Weights of a small image VAE: 2.16M parameters, encoder activation geglu.
Rows from block 0 of the decoder, named by matrix and row number. Each number is 128 + 32 x the weight over its row's rms, rounded and kept within 0 to 255. All counts start at 0. After the name is the row's rms in percent of the matrix's.
# conv: 3x3 conv (decoder.mid.0.conv.weight, 64x64x3x3), inputs 0-10, a 3x3 kernel for each
conv.16 097 [143 151 137 189 101  92 140 191 120 191 175 150 141 119 130 108 137 164 111 114 171 103 132 148 114 103 181 142 157 165  92 117 141 117 122 133 123 120 136  84 184 143  86 181 143 141  51 110 102 126 109  93  36 112 113  91 130 138 160 131 129 144 187 119 135 121 156 102 113 148 118 103 121 117 122 122 118 110 132 133 181 119 157 134 154 129 117 129  82 115 174 181 128 108 114 126 150 140 109]
conv.17 121 [194 217 116 119 143 190 142 129 112 135 182 109  76  73  92 127 136 132 146 203 102  66 104  87 131 118 131 123  97 146 182 162 155 130 134 138 118 155 127 191 190 106 101 135 120 147 177 152 164  77 137 124 113 141 115  99 103 135 255 167 156 159 127 114 159 109 117  82 141 102 127 124  96  99 156 195 166 122 138 123 136 127 129 128 120  48 101 130 120 131 148 114 114  93 131 148 146 119 118]
conv.18 099 [124  88 130  62 150 131 107 191 116 189  59 120 115  73 137 103 213 149 111 147 151 124 184 160 107 135 124 134  84 118 135  73 111 122 117 136 122 127 134 131 111 105  88 163 124 106 161 133 114 160 126 150  75 122 136 135 117 173 145 117 128 157 135 121 114 114 147  93 149 165 125 130 119 111 119  30 111 130 143 158 107 152 138 160  50 182 116 123 108 129 156 117 119 158 115 137 129 121 125]
conv.19 104 [131 136 137 143 110 141 126 117 114 121 139 131  46  38  71 171 141 133 137 128 128 108 119  78 125 209 159 128 135 130 115 150  98 165 111 155 142 142 126 169 215 133 171  90 111 123 104 106  87 147 132 164 220 144 120 143 139  83  96 125 182  79  89 128 113 125 122  54 124 135 161 129 120 126 119 169 171 156  70  89 126 119 119 135 110 183 132 129 154 131 135 121 129 117  79 126 134 130 122]
conv.20 084 [157 141 173  95 117 124 147 165 118 130 115 116 147  56 201 151 146 113 123 102 126 129 109 121 100 163 166 130 145 162 163 113 140 153  76 124 177 185 141 127 112 142 118 154 135 117  91 160 113 113 150 103 112 141 114  85 118 189 145  87 121 133 149 130 109 129  90 152 179 180 130 151 144 126 154 146  57 123 142 140 130 110 196 163 146  21 192 135  85 119 145 109  68 131  99 159 131 145 151]
conv.21 108 [133 138 148 184 237 158 152 139 161 110 128 138 106  97 119 100 138 139 142 177 115 129 187  85 184 148  87 167 149 156 178  95 169 135 155  69 140 141 116 164  91 189 130  91 121 106 140 148 101  91 166 105 105 178 114 142 106 114 146 180 118 177 114 108 154 166 142  99 125 116 144 148 164 149 160 117 215 131 147 109 160  93 105 129 100 103 103 119  75 148 120 150 125 161 152 114  95 130 162]
conv.22 124 [129 128 146 135  90 121 130 174 109 113 156  95 135 145 130 122 127 204 122 167 131 120 208  85 107 171 137 127 148  74 139 101 168 122  96 124 144  90 130 128 110 109 106  97 181 134 161 135 136 203 128 127 123 157 138 153 174 117 142  88 128 155 104 125 121 165 132 113  92 132 161 134 139 126 123 133 101 186 128 109 137 119 127  62 111  74 108 131  95 114 140 141 109 128  54 120 141 134 138]
conv.23 112 [140 113  96 119 119  93 106 105 104 130 155 160 130 145  90 133 128 107 117  99  77 136 128  64 135 130 135 122  96  79 135 130 115 142 110 118 135 103 139 144 130 131 116 118  73  96 149  72 159  71  24  73  79  91 128  86 167 131  26 197 123  96 133 126  85 120  95 229 129 131  58  76 139 140 111 147 205 106 117 114 126 141 158 122 134 166 124 110  68 147 125 155 143 129 138 173 126 165 101]
conv.24 120 [127 117 108 132 174 148 112 122 113 126 153 138  72   0 135 103 129 105 139 134 149  65 155 147 138 116 162 146 136 127 130 107 126  90 186 132 121 125 119  87 167 130 123 154  91 115  92 130 100 139  70 113  40  93 141 142 129 146 212 167 126  90 118 132 131 134 156 120 125  99 117 160 134 115 153 191 146 152 145 157 114  99 110 122 102  84 135 120 140 122 140 140 151 118  86 141 163 103 107]
conv.25 092 [141  91 134 120  90 117 123 163 106 122 118 138 138 147 193 122 197 203 136 103 147 148 123 138 111 163  98 156 101  93 110 151 116 154 141 146 130  82 118 108  68 152 133  94 152 102  97 164  60 100 131 149 146 190 149 146 117 103 105  99 126 112  93  98  71 139  88  78 139 125 111 158 131 123 105 137 121 125 129 100 119  97 126 176 121 188 147 149 156 144 157 161 105 167 143  72 100 139  88]
conv.26 114 [ 95 145 125 106  10 127 129  94 171 130 155 119 153  66 126 115 169 110 128 130 102 121  80 210 141  94 148 143  93 138 150 109  99 126 104  84 133 104 112  41  43 163 101  73  97 147  89 143 161  91 228 127 113 152 112 110 104 142 173 158 128 106 117  74  90  88 155 116 179 131 127 149 137 123 178 164 124 151 132 138 108 125 163 150 166  80 166 117  95 158 126  98  89 131 132 127 142  89 138]
conv.27 110 [104 188 137 101  94 124 123 143 132  91 162 126  80 217 100 149 144 137  63 170 143 181  47 128 141 205 115 126 135 127 109 128 124 118  71 128 125 184 142  64  86 120 140 190 127 119 175 130 114  44  80  68 154 115 123 150 161  98 140 141 165 222 133 121 134 127 110 110  92 121 143 118 165 142 127 123 142 128 142 161 138 180 161 114  95 163  93 102 138 121  74 121 116 112 124 130 192 112 122]
conv.28 107 [147 158 124  66  71 112 164  65  80 138 133 109 138 176  98 144 161 134 132 139 123 164 108 118  87 147 145 114 128 151 163 180 152 143  74 153 129 133 113 141  84 145 150 156 215 120 147 120 114  49 146  70 138 128 132 125 156 114  43 157 108 152 158 126 132 112  78 141 166 192 123 103 149 146 147 137 102 113 123  84 147 118 127 108 137 162 106 119 150 122 153 127 126 161 209 126 141 111 126]
conv.29 111 [140 165 152 147 219 141 201 142 142 126 125 115 139  77  82  89 147  77 124 143 112 132  56  78 130  49 113 134 135 153 171 101 150 145 179 144 138 148 113 142 137 135 163 221 169 145 160 141 158 151 171 163 176 159 113 110 109 119  63 114 182 162 124 154 145 127 175 176 132 126 136 165 129  96 131 134 117 187 162 152 145 134 161 142 107 113  90 159 184 130 146  89 145 135 150 112 112 183 134]
conv.30 102 [112 129 128 124  76 155 102 139 132 133 122 128 129  75 157 118  96 195 134 119 137 172  71  91 118 138  56 116 132 123 195 214 188 107 131 143 124 118 119 133 115 127 103 120 138 109 102 116  97 138 123 119 118 137 143 133 130 141  86  95 152 101 129 114 125 120 176 159 178  72  57 158 126 129 119 147 128 158 104 208 146 114  87 116  86  84 124 121 151 132 141 150 134 111 184 142 115  73 137]
conv.31 088 [146 112 127  81 152 130 132 139 127 136 138 135 121  77 185 127 101 140 128 102 128 167  68 141 108 145 101  72 122  85 135 176  86 129 110 103 107 123 155  92  71  70 114 115 132 132 156 157 121 130 191  88 124 132 101 116 113 113  50 128 127  87 153 137  68 153 126 172 136 129 123 125 156 147 110 140 108 114 125 150 138 128 116 125 132 181 178 118 113 112 122  58 116 149 159 109 147 133 144]
conv.32 096 [174 145 141 153  62 134 202 157 119 106 134 120  91 154 127 114 101 114 117  44 113  41  71  92 105 155 120 111 172 150 183 166 137  76 180 143 144 133 118 176 127 122 125 166 152 100 129 127 158 219 154 128 209 142  93 100 107 142 104  78 120 108 105 150 110 134 119 185 149 127 136 154 141 180 126 202 163 108 138 175 132 105 142 111 190 109 123 151 111  89 135 122 120 105 147 152 158 137 127]
conv.33 098 [ 99 136 127 158 153 117  91  73 142 185 128 131 168 110 124  95 174 140 115 206 140 145 116 141 131 127 123 146 133 132 120  96 115 156 109 141  39 116 131 102 169 139  83 141 152 181 156 129 154  95 118 134 131 128 133 114 130 143 157 161 119 164 119 132  96 141  54  38 109 143  87 119 109  68 113 100 123 141  86 122 127  91 127 149  77  87 123 166 127 130 163 140 130 129 133 125 142 125 138]
conv.34 107 [131  53 103 156 122 129  87 155 110 154 163 166  64 104 139 163  51 140 157  99 130 126 172  64  82 138 138 138 190 145 108 145 163 145 166 103 135 119 136 112 175 197 137 105 133 151 101 173 156 198 103 138  83  85 120  78 110 122 180 182 115  86 145 136 132 131 152  86  85 112 120  96  98 125 146 107 127 143 136 114 128 124 124 122 114 105 139 135 155 151 120 165  95 128  57 130 168 132 124]
conv.35 093 [118 117 151 125  81  94 134 160  92 166 130 111  90  92 129 154 114 162 164 100 159 132  63  93 150 137 133 142 114 157  49 158  76 133 122 119  78  95 139  98 197 136 102 108 134 190 145 144  98  98 117 129 142 172 126 106 116  88 166 149 128  74 173 163 193  97 125  97 124 123 126  97 102 103 137 204 181 110 108 124 148 154 115 121 136 125  99 117 166 139 115 175  80 128  87  72 203 107  72]
conv.36 078 [161  85 120 122  68  91 155 158  93 162 118 113 103 187 161 111 183 133 139  64 137 175  42  93 175 146 161 124 112 147  96 138 148 150 141 128  77  70 153  53 118  78 108  93  77 152  86 136 147  84 109 126  91 180 162 128 131 154 133 132 103 107 144 126 138 145  96 137 149 117 112 114 154 146 166 139 255 149 120 123 123 131  96 170 102 116  88 137 113 135 129 118 100 154  71 101 138  84  99]
conv.37 091 [102 184 156 140 186 147 105  96 133  99 142 131 154  75 116 135  78 129  85 195  97  58 185 145  86  96 121 130 147 151 127 136 125 119 116 137 166 165  93 215 138 200 165 149 159 150 173 117 136 191 112 103 146  72  62 103 113 125 105 131 146 143 140 137 144 101 165 118 107 139 148 129 103  79 122 109  11 125 126 125 138 150 173  96 148 166 139 138 148 117 117 142 128 109 194 150 110 161 148]
conv.38 113 [145 179 149  74  35  47 132 149 129  79 129  88 144 102 171 144 166 104 164 175 106  86 115  69 110 132 123 129 142 121 123 147 127  98 155 109 177 146 117 150  82 156 111 127 105 134 151 107  98 169 122 123  76 142 104  23 147 174 139 120 144 138 136 103 133  95 139  68 159 111  95 109  95 114 115 129 149 164 138 131 103 131 193 144  97 210  86 142 109 129 111 114  94 119  65  64 144 105 120]
conv.39 106 [128 166 116 177 150 164 105 122 107 168 179 135  91 147 109 135  78 157 189 114 132 192  81 123 159 133 129 113  95 105 187 194 109 129 110 124  95 123 109 100 189  95 112 158 147 121 112  90 183 167 101  95 163  90  93 131 134  86 201 123 100 103 135  64 107  79  58 134 126  44 131 114 121 176 111 189 128 100  88 158 162 124 104 120 152 154 143  50 136  93 148 112 151 102 178 160 209 135 124]
conv.40 108 [111 157 126 110  21 191 126  97  99 121 134 125 122  91 138 128 188  97 160  79 140 132 154 252 145  65 141 125  64 196 138  57 107 112 127 137 120 130 124 124 248 139 116 194 129 114 157 161 118  97 167 127 139 141 120 176 140 119 151 107 146 165 126 100 200 149 124  82 123 122 151 113 124  93 151 127  52 126 148 158 153 140 186 147 140 143 147 138 128 165 126 140 100 121 111 129 140 116 157]
conv.41 129 [ 94 115 124 121 148 130 125 139 143  71 114 126 213 160  98 170 134 108 196 160 154 172 255 137  92 191 148 109 154 133 121 126 139 182 120 122  81 114 129  94 255 146 135  90 125 158 134 115 218 132 101 143 116 138 136 151 135 130  87 142 134 127 127 121 159 121  91  89 128 121 111 110 134 138 123 117 166 133  87  83 133  85 151 128 144  86 120  86 127 122 163 175 148 145 132 132  77 132 124]
conv.42 103 [123 124 124 190 164 125  97 132 109 103 172 103 184 136 107 105  75 149 186  69 126 185  72 131 120  64 121 136  71 124  86 197 136 149 119 117 162 109 143  96 114 102 150  95 135 131  85 100 189  71 131 174  66 120 184 161 134  81 137 143 166  51 114  86 124 106 169 114 125 135 141 120 173 150 158  84 134 123 143 101 155 121 109 105 153 188 149 106 132 138  96 181 141 143 176 100 137 156 129]
conv.43 093 [134  84 135 150 102 111 128  93  98 146 191 153 102 104 159 144  98 184 125  57 123 104  35 102 100  48 173 109 144 143 123 128  79 120  96  97 169 120 144 126 104 143 110 121 169 148  93 165 146 177 191 122 184 133 108 115  65 132 158 143 105  63 144 148 143 140 116 122  96 148 181 110 106 123 115 161  97 140  99 139 172 148 131 143 141 107 128 119 178 112 151 139 108  76 108 126 123 168  96]
conv.44 092 [ 92 113 107  74 189 128 107  64 124  87  67 135 140 196 142 139 133  94 138 148  87 148 192 112 126 185  90 124 115 101 177 103 122 130 145 122 119 133 108 175  57  77 157 123 127  95 204 120 149 170 123 153 168 171 124 167 120 139  50 109 135 147  98 126 114 124  99 183 115 118 121 132 136 141 140  93 100 148 131 109  94 126 101 122 123 161 134 149 102 136  81  80 143 145 148 144  79 114 154]
conv.45 091 [138 141 179 131 255 144 153 137 154 100  96 149 114  92 126 118 117 112 144 120 133 102 109 115 104 101 114 114 123 154 151 135 141 109 176 135 143 115 157 127  75 128 131 151 120 147 157 144 143 208 197 120 160 182 121 102 124  82  25 113 109 129 156 133 147 179 185 167 150 148 122 160 156 135 162  77  87 141 128  85 117  82 112 127 126 134 148 116 107 121 164  83 153 135  99 125 112 142 140]
conv.46 099 [101 128 122 180 110  94 110 114 157 134 156 113 117 166  99 128 107 170 116 132 139  56 119 121 118 104 141 131 144 113 122 116 164  91 122 122 140 106 142 156 144 167 129  80 100  97 123 145  39 120 162 144 101 119 110 121 136 141 173 111  97 132 150 114 109 147 172 170 101  97 133 127 121 127 119 117  68 145 140 146 134 141 170 155 155 136 119 173 147 119 143 159 116 192 151  96 113  66 103]
conv.47 079 [116 125 147 108  99 131 135 152 116 137 135 139 168 101 178 134 109 120 123 135 109 125 159  78  84 174 144 122 167 154  77 156 169 112 136 125 158 107 140 112 123 108 113 147 135 153 168 149 200 161 125 169 155 165 123  99 110 160  76 117 149 130 149 180 141 171  84 102 125 178 107 113  92 111 124  69 168 152  98 103 119 152 127 144 101 148 124 144 140 156 109 110 127  93  87 110 120 167 130]
conv.48 124 [134 126 135 106  91 126 120 131 170 143 110  43 129 132 125 120 119 114 130  98 152 127  50 185 143 127 158 131 133 145 116  94  60 116 115 160 122 133 133 101 161  81 126 126 119 117 109 144  94  27  93 112 134  68 134 190 131 118 174  48 131  94 127 142 170 140 129 154 108 108 187 137 140 167 105 172  70 147 130 152 102 118  92 147 127 104 112 131 170  96 124 127 126 124 146  88 129  65 110]